{"model": "waveform VAE", "encoder_rnn_layers": 4, "loss": "l1", "decoder_widths": [16, 32, 64, 128, 128, 128], "weight_decay": 0.3}
Rows from block 3 of the encoder of a small waveform VAE, named by matrix and row number. Each number is 50 + 15 x the weight over its row's rms, rounded and kept within 0 to 99. All counts start at 0.
After each channel's rows are labels from the 100 clips, of 14976, where the channel reaches its highest value: "strongest on" is what is common among them. Only what is clearly more common there than usual is listed. The data: single notes of 20 synthesised instruments. In brackets: how many of the 100.
# conv: width-5 conv (encoder.blocks.3.conv.weight, 96x96x5, each kernel summed), inputs 0-95

conv.60:61 37 60 66 43 66 36 36 50 63 30 54 68 44 52 48 63 55 33 54 45 40 61 33 51 57 46 07 47 45 53 22 57 62 41 66 29 18 56 30 66 24 57 47 37 30 55 47 20 37 26 45 24 44 51 30 40 39 54 67 49 72 32 35 65 50 46 31 30 40 44 43 11 42 50 36 41 67 52 64 64 29 41 24 67 29 41 49 42 53 50 22 31 43 42 44
strongest on: decaying tone (96); octave 2 (60); bass guitar-like (37)

conv.65:49 57 54 45 52 17 35 70 48 53 51 53 30 67 43 24 52 54 42 60 88 52 53 44 34 51 63 42 49 42 88 42 54 34 39 65 43 36 26 24 37 25 66 41 48 40 92 64 33 54 57 53 46 52 54 28 48 66 64 63 51 82 14 56 42 61 47 46 65 38 65 35 31 45 54 59 39 60 78 53 29 50 40 70 58 42 54 48 58 27 49 44 69 69 51 29
strongest on: decaying tone (93); octave 2 (36)

conv.41:34 46 63 31 38 27 34 43 36 54 31 52 33 46 46 34 46 58 28 51 68 38 54 56 47 57 62 33 34 68 85 30 42 63 38 57 29 29 57 32 28 27 69 36 67 35 49 69 31 42 47 32 35 26 64 47 28 28 43 70 51 49 32 72 23 40 41 46 47 35 50 34 27 30 58 51 37 64 70 64 32 36 42 53 66 40 44 54 55 16 47 39 35 45 22 41
strongest on: decaying tone (92); harpsichord-like (33); clipping (26); text has "clipped" (26)

conv.28:51 52 15 27 41 58 37 70 36 28 40 65 54 43 33 57 42 57 46 83 60 48 59 59 21 27 41 34 50 44 51 30 46 34 30 14 25 31 40 35 54 58 50 48 46 43 59 57 39 46 76 61 42 60 28 55 57 59 40 77 34 42 54 52 63 83 35 38 48 27 55 55 35 80 68 66 43 67 52 57 53 39 54 58 37 46 33 49 63 45 33 40 33 84 47 24
strongest on: decaying tone (87); mains hum (34)

conv.75:52 53 55 40 32 57 61 37 40 42 38 49 91 48 56 84 44 49 79 45 47 41 40 30 68 61 58 68 37 39 41 17 40 43 54 43 51 19 60 86 62 30 41 46 50 39 37 45 37 43 60 35 52 37 57 42 49 36 28 50 48 34 29 36 65 61 32 49 48 78 47 90 24 61 75 85 31 59 48 53 69 26 45 62 42 45 41 38 55 52 58 49 54 50 51 56
strongest on: decaying tone (79); clipping (38); text has "clipped" (38); bass guitar-like (27)

conv.40:51 54 51 58 68 49 62 97 40 42 52 64 59 40 54 52 55 47 34 62 55 71 66 47 61 59 50 36 54 50 54 94 46 42 54 57 59 86 60 35 57 55 45 36 53 74 42 40 84 33 54 46 34 50 66 47 39 41 42 40 46 47 37 49 46 42 97 44 38 70 45 50 87 45 47 61 75 56 50 57 53 88 44 13 34 30 40 45 51 40 62 48 36 46 41 37
strongest on: decaying tone (85); octave 2 (39)

conv.72:64 40 77 40 51 57 13 51 36 27 52 58 38 62 43 39 38 74 60 51 49 51 48 52 57 46 45 42 60 63 53 59 66 35 64 55 64 84 28 42 44 77 58 65 43 44 48 88 53 47 39 71 48 66 68 51 58 71 45 10 47 61 55 40 49 42 51 35 84 52 22 33 59 56 33 25 44 54 61 62 41 44 40 41 20 51 50 56 91 76 64 48 43 45 46 48
strongest on: mains hum (69); octave 6 (47); clipping (46); text has "clipped" (46)

conv.78:53 49 57 55 84 52 50 87 42 41 61 65 58 53 55 51 53 49 23 67 51 93 57 46 47 55 53 25 50 56 52 84 40 50 52 50 57 81 46 10 65 60 54 44 48 69 50 45 78 51 47 48 30 50 51 49 46 52 43 45 48 48 51 52 47 46 99 54 56 50 51 66 70 56 41 49 92 52 48 51 50 77 52 05 45 52 51 48 49 65 54 54 41 42 45 40
strongest on: decaying tone (92); octave 2 (46)

conv.8:49 99 43 46 58 30 24 49 74 11 36 49 45 37 49 43 33 38 44 30 85 54 45 58 54 49 66 48 44 47 84 39 38 58 54 49 54 34 54 46 41 13 59 48 66 53 74 54 53 53 39 47 50 36 58 46 47 44 75 66 37 58 33 78 42 51 46 68 59 55 93 54 41 58 58 53 56 46 65 49 25 45 30 47 47 59 66 41 56 35 58 54 52 51 59 54
strongest on: decaying tone (65); clipping (37); text has "clipped" (37)

conv.3:64 25 56 57 48 75 59 46 38 52 40 54 60 38 45 42 56 74 32 47 23 43 60 44 69 44 47 07 48 65 39 31 56 72 32 46 41 47 58 23 49 40 59 51 47 28 28 62 38 49 44 40 26 43 55 51 41 44 30 32 49 41 44 35 67 49 46 42 45 44 08 50 32 46 38 49 41 71 41 81 65 34 47 07 46 39 33 64 58 49 46 43 22 17 32 53
strongest on: decaying tone (69); rumble (32)

conv.55:41 29 47 36 34 34 64 42 36 34 51 47 36 35 45 33 30 33 34 26 41 44 43 32 39 43 45 54 51 39 27 57 18 39 39 41 59 77 39 36 30 36 30 38 38 54 40 28 66 43 69 56 65 44 25 48 48 35 18 41 38 32 56 34 31 34 38 44 36 44 37 33 86 20 37 60 37 30 39 24 51 55 38 34 49 48 44 19 34 38 44 59 35 30 47 52
strongest on: decaying tone (96); octave 2 (35); text has "piano" (31)

conv.46:43 41 50 48 95 40 60 42 56 38 89 39 50 54 43 48 26 57 40 52 51 74 37 53 44 48 54 44 48 53 52 38 44 38 45 49 52 05 45 17 50 61 62 51 49 52 50 53 61 99 13 56 65 53 53 54 62 46 35 61 56 44 52 51 62 49 47 82 47 40 51 50 08 61 47 46 88 56 46 55 40 60 40 43 40 74 78 48 55 64 55 64 53 43 44 51
strongest on: decaying tone (87); thin (high-pass) (57); harpsichord-like (29)

conv.47:46 25 52 59 54 47 56 53 58 80 50 45 62 35 35 47 69 58 48 43 86 51 67 30 39 83 32 54 53 49 72 56 56 43 56 89 60 55 53 35 60 43 61 65 36 54 91 43 52 55 57 40 51 40 49 14 75 36 61 51 52 87 27 57 59 66 53 62 31 39 56 53 50 44 66 55 48 62 91 60 61 51 59 67 59 54 55 28 39 51 60 51 78 46 36 35
strongest on: decaying tone (74); octave 2 (41); bass guitar-like (26)

conv.95:32 44 62 36 79 30 68 50 45 25 73 46 59 49 25 46 15 43 20 40 49 72 43 38 38 58 39 37 57 36 31 54 31 41 40 48 38 19 46 11 38 44 49 33 31 49 49 44 76 69 49 51 65 63 37 53 39 44 41 50 32 34 42 39 46 49 48 66 59 30 51 45 43 39 63 80 69 32 32 33 38 76 33 35 32 55 63 34 58 34 52 60 50 71 39 38
strongest on: decaying tone (84); octave 2 (36); harpsichord-like (31)

conv.81:68 54 50 61 68 40 53 68 58 76 61 46 70 54 50 49 61 61 29 63 80 61 69 44 54 70 54 53 51 57 70 56 60 52 73 79 60 38 37 28 52 17 56 44 55 67 81 56 64 70 57 46 63 48 64 41 58 19 57 55 60 75 32 67 57 44 51 89 67 52 78 67 58 60 61 58 61 64 81 63 53 58 38 35 47 64 64 24 59 42 46 67 74 65 52 49
strongest on: decaying tone (87); octave 2 (43); clipping (30); text has "clipped" (30)

conv.54:39 48 44 29 65 30 68 55 40 24 65 46 57 66 33 43 22 35 24 46 46 62 48 35 28 47 51 45 49 32 35 57 33 32 27 29 46 26 44 16 48 43 40 41 32 47 55 43 77 59 49 59 58 58 20 47 48 58 49 40 29 37 43 36 43 50 52 62 72 34 35 59 52 37 58 69 65 33 41 29 41 65 14 26 11 50 56 33 53 19 41 60 44 57 44 38
strongest on: decaying tone (90); thin (high-pass) (37); harpsichord-like (34)

conv.48:47 57 63 47 34 41 39 39 52 52 25 47 78 50 67 81 38 40 71 43 37 46 50 42 52 63 59 58 60 44 35 15 43 36 63 46 54 33 63 81 63 49 27 57 57 20 24 48 32 33 46 53 37 47 62 53 56 36 24 49 55 34 32 48 62 53 33 36 62 66 49 74 20 65 53 54 32 40 46 44 45 17 58 60 45 48 39 28 63 87 66 30 58 18 57 41
strongest on: decaying tone (69); clipping (58); text has "clipped" (58)

conv.2:49 57 86 71 43 15 31 37 81 56 45 39 40 40 44 48 47 52 70 32 44 58 44 37 37 56 59 51 62 46 43 41 44 20 54 60 69 60 63 56 64 58 36 71 53 47 38 65 50 40 20 66 50 64 62 46 55 49 52 43 49 65 26 48 55 30 44 40 69 47 65 42 48 54 37 09 40 21 53 45 23 39 58 64 42 47 43 30 75 99 66 44 56 38 48 44
strongest on: mains hum (91)